config.toml
train_examples = 195000
depths = [3, 3, 3, 3]
stem = "deep"
num_labels = 11
beta1 = 0.9
merge_dims = true
steps = 6800
warmup_steps = 340
weight_decay = 0.4
Rows from block 2 of a small multi-label image tagger, named by matrix and row number. Rows with one number belong to one channel. Each number is 128 + 24 x the weight over its row's rms, rounded and kept within 0 to 255. All counts start at 0. Numbers have three digits each.
After each channel's rows are labels from the 100 images, of 14848, where the channel reaches its highest value: "responds to" is what is common among them; "patch colour" is the nearest of a few named colours to the mean colour under the peak. Only what is clearly more common there than usual is listed. The data: pictures of board games with random positions, seen at a slant. In brackets: how many of the 100.
# convs0: expand 3x3 conv (model.blocks.2.convs.0.weight, 128x32x3x3, each kernel summed), inputs 0-31
# convs1: project pointwise conv (model.blocks.2.convs.1.weight, 32x128x1x1, transposed), outputs 0-31

convs0.35:102153140126143111157151181178152155164115130114172159145112103116139125141131129145131089108144
convs1.35:145095154140117147154121112147116178146109128180122146140155112133085138133140147154130162170102
responds to: digit grid (40)
patch colour: white (34)

convs0.80:090146116133140125130120196118100112125088164148117072120106129120082118115130116107125124146133
convs1.80:092114091098172131108098079107114140111119114121108180135106116109111103133117109128111127087132
responds to: noughts and crosses (78)
patch colour: pink (41)

convs0.92:153148141137147153148096130146138121150087099163117114160147133145165120083149139069142131148126
convs1.92:179114143126143129174128107108149130119097125148080109141132151163162113143141117078145105123149
responds to: noughts and crosses (99); nearly empty (62)
patch colour: white (70); pink (30)

convs0.67:128160096123153114167116121152135069128135133083132113130121136140127121133125106137173182166120
convs1.67:138107161140118133113134132135108088181136120148129167128114159133109112109097154120091101078157
responds to: discs in an upright rack (98); nearly empty (64)
patch colour: blue (73)

convs0.74:099093120085132127124134147112126135123156089149114094139099172101105164132104105105086108125141
convs1.74:124096112150163141132081086140129104156178154103139142123109109109142106095132143149083126123122
responds to: stones on a line grid (100)
patch colour: yellow (32)

convs0.87:075130139115109145102139165093176144150101111160157145120116161146141135093143104105134138148119
convs1.87:138132177105188149144126146115158123117116149112104153137124117143115116186166107158143144127126
responds to: discs in an upright rack (72)
patch colour: blue (44)

convs0.32:110106134109106113134106136133132129134118112070085102107136088094111114101120110150114086090098
convs1.32:101067130122141139124144155098108156103152114139136128107131132139129131158141126132123149084198
responds to: digit grid (100)
patch colour: pink (45)

convs0.78:118133124096134117107157193129115125158103172171156151132144152117128108101131120150159108143107
convs1.78:117133091137116139166099124106117129161076081128101117135107100142107121097094111165116143147111
responds to: nearly full (68); discs in an upright rack (63)
patch colour: blue (31)

convs0.58:152091138100113098109139149157167126107147179111129144145147143128136110098142123131092183117111
convs1.58:097145115137106091134133156118127116177065124098120099123090104097155134112154137141109118114114
responds to: discs on a green board (43)
patch colour: green (32)

convs0.52:162120138105087085132080119131100121089108123127116105157145101142152136089147119089135143141103
convs1.52:138148119072101090098146114127105157132141111139107120173139157134139135071138133114099139156116
responds to: draughts (100)
patch colour: pink (59)

convs0.94:196126131127143133117082111087132102096125144119128128112128148149103124130084096172114105133122
convs1.94:101109109112152139156153172141108107135168152093119105138122098093104132102130162122150100156157
responds to: discs in an upright rack (55)
patch colour: blue (54)

convs0.6:118148114121126119150136129132083115119135134075100141133124125154202124153105110147130179139142
convs1.6:170109110110144130077115108157116141189151123125169118119127126084126160112116147115148118106137
responds to: nearly full (63); discs in an upright rack (49); noughts and crosses (40)
patch colour: blue (41)

convs0.123:106167113111140143144142166070103087097144142134147128123097163118122096157135113135121159119106
convs1.123:152123148138181164122107105123117143092106106122200139145108128118149101124136108141136132133168
responds to: discs in an upright rack (94)
patch colour: blue (67); black (27)

convs0.117:099150088098148088123146150071145134122140154133122142115115111154116126168122120170160108133156
convs1.117:147155151117119174168104087150121115111102112128133110138164146118152112085101098145117148156106
responds to: draughts (79)
patch colour: grey (64)

convs0.118:118106121149173134134133072144159138140135121111117119065102139118117163160117147097145148146104
convs1.118:114113128142129126148163126111095123110125089144148139147136153101111063144137103102117083084116
responds to: discs in an upright rack (90)
patch colour: blue (66)

convs0.2:114126094109133148131094156140083149116125095156143111123135106089107107105090082127130109158099
convs1.2:111100154125099115106119113155117105144103123113109090112109114155138118075112160124109151114068
responds to: discs in an upright rack (50)
patch colour: blue (50)

convs0.47:088128091136134102104123131146125133088136081124113173153175147106130140143096136143134153110164
convs1.47:157110167166127144128087174118125123103116135114144095167108115111114138148171138094127089119136
responds to: draughts (60); discs on a green board (38)
patch colour: pink (34); black (25)

convs0.5:128118121084075160158142159135102089118122109109132136150138134137136086157167112152141095138145
convs1.5:161121153117140105140114089144105143132125109133113159140167105162142100132150176105139153159084
responds to: discs in an upright rack (87); nearly empty (67)
patch colour: blue (84)

convs0.77:159154121126122135145094108163176136087136154075092126142143124128167119142104118123137160151115
convs1.77:143163115112105137118179139156130137177139106148112160115099171106107148118121085110138113151115
responds to: stones on a line grid (36)
patch colour: brown (38)

convs0.43:101130123103183115125131117074094133127131115105165108142180134141142109086105123129143109143110
convs1.43:143135067120077113121097107168127141178141135113147116101134146135088125128145104127108153119115
responds to: draughts (54); stones on a line grid (37)
patch colour: brown (85)

convs0.21:124113140114118097117160108120106126079121152119115121154180122173110151077149118154115099137125
convs1.21:126187133119114130103115134145095181113113124101131148162181149148144132112143155111108156119140
responds to: draughts (52); discs on a green board (48)
patch colour: green (38)

convs0.109:107130178143107119150119097144137107129118140113149094093170138126135168164151097116161103158141
convs1.109:127114141143132124131153117166086134097164111120109117152129079099104084113137168099138163117115
responds to: draughts (100); second side has more (76); nearly full (64)
patch colour: grey (96)

convs0.10:110128152114109108123160098099124098106128140134143133123135117122102100148119095177147078147183
convs1.10:134165117157117133094094073130110113153155105128102116152125114123129142095151141094118072122133
responds to: stones on a line grid (97); nearly empty (67)
patch colour: grey (66)

convs0.93:105134137135134169120068119129068144107156114089112132096143129109121139142125122127160120088150
convs1.93:135119161152114105115148141122144124126095087117082152117160117107147188127125092162123154106127
responds to: discs on a green board (87); nearly full (70)
patch colour: green (52); black (35)

convs0.105:123116115126132104150114165103202108099127114109128154116102151104134079144136124090132144145143
convs1.105:184100134157142173110118139111146101127090170155069140105113146121138114127133138125136121132142
responds to: stones on a line grid (92)
patch colour: brown (40)

convs0.28:155131129084101090088129121111102124071104152123149106137119126153132132081157133158101136136133
convs1.28:124089175135164115111130105097123139111128110123156105146097104140130131103179119150134106156174
responds to: draughts (97)
patch colour: pink (76)

convs0.0:095087155160127126138115112135137133157104144115134131202117163142155116083144115121142142144111
convs1.0:130171146102118138096144120142080154104123152106160138074080138131136109126118114139125124090149
responds to: stones on a line grid (85); nearly empty (61)
patch colour: grey (74)

convs0.71:189138121105120134127127116131161133127138143146156160109164146096182175149153143124144132134146
convs1.71:118133131131139111146084121168091107140122126149111125135150130104129113098104075112139118162066
responds to: noughts and crosses (45)
patch colour: green (30); white (26)

convs0.112:136113121147145142134141133189181140104093149129155110144127129111116117104162130109166088120097
convs1.112:155113105127103106108147136142125138130117139111106096135137148092177137123076079098101140091121
responds to: noughts and crosses (46)
patch colour: pink (35); white (27)

convs0.39:069125129126113111124112133100112106153155112177126139144091128074114109115152119084127103131129
convs1.39:160172177141073120132172125115174135147161144139136141097116127114124154120102118138135121136149
responds to: noughts and crosses (80); second side has more (71)
patch colour: grey (83)

convs0.75:084111142134166085142105131095158101104142138113144130120123099139129073143171138101137106135143
convs1.75:149172094125123130120109138091128146092104152139107107105087142099113153111143092144092100107149
responds to: noughts and crosses (49)
patch colour: grey (61)

convs0.34:093117119109125138150154139119092123128175116086104143165073131097149124089111138107124106115122
convs1.34:124151127140134124158175189159128148168139195126130109123131133111124131147146145117131136164122
responds to: nearly full (93); discs in an upright rack (92)
patch colour: blue (43)

convs0.30:119108152105099135168110135124140133096145139078137160133083141120128152192122112123106112132156
convs1.30:147163172144148128084107151104103132172164113105128093167125147098140119112126109128136148119155
responds to: stones on a line grid (76)
patch colour: brown (40)

convs0.113:124129128121103117120115134156143129150110135102188153169162088118162139136114109131129130185155
convs1.113:143111106153153121151140147188136168170152119115097154117120141118106152138168118118118172124113
responds to: stones on a line grid (100); nearly empty (73)
patch colour: pink (35); orange (32)

convs0.3:113119141127132086126143148135119098100077126100148156129133135145125111068107087130169105150143
convs1.3:087145140121124166120147125114083129087143105125099103125123083105100104115134168121135109168105
responds to: draughts (78); nearly full (67)
patch colour: pink (45)

convs0.27:153089129172129140121124095099130121110110144138175133133162124139163121140128155140174164172121
convs1.27:133066121148117139094110106098137087120083099123142102110147098132152120141118118144155142090116
responds to: noughts and crosses (100)
patch colour: pink (92)

convs0.88:132138136124115135140138106180063157140159159105147112126126143132114162133124090164170119134126
convs1.88:095091092128125139087101106117146110176117096113123167115127110094156114157146104104109118111134
responds to: digit grid (81)
patch colour: pink (43); white (29)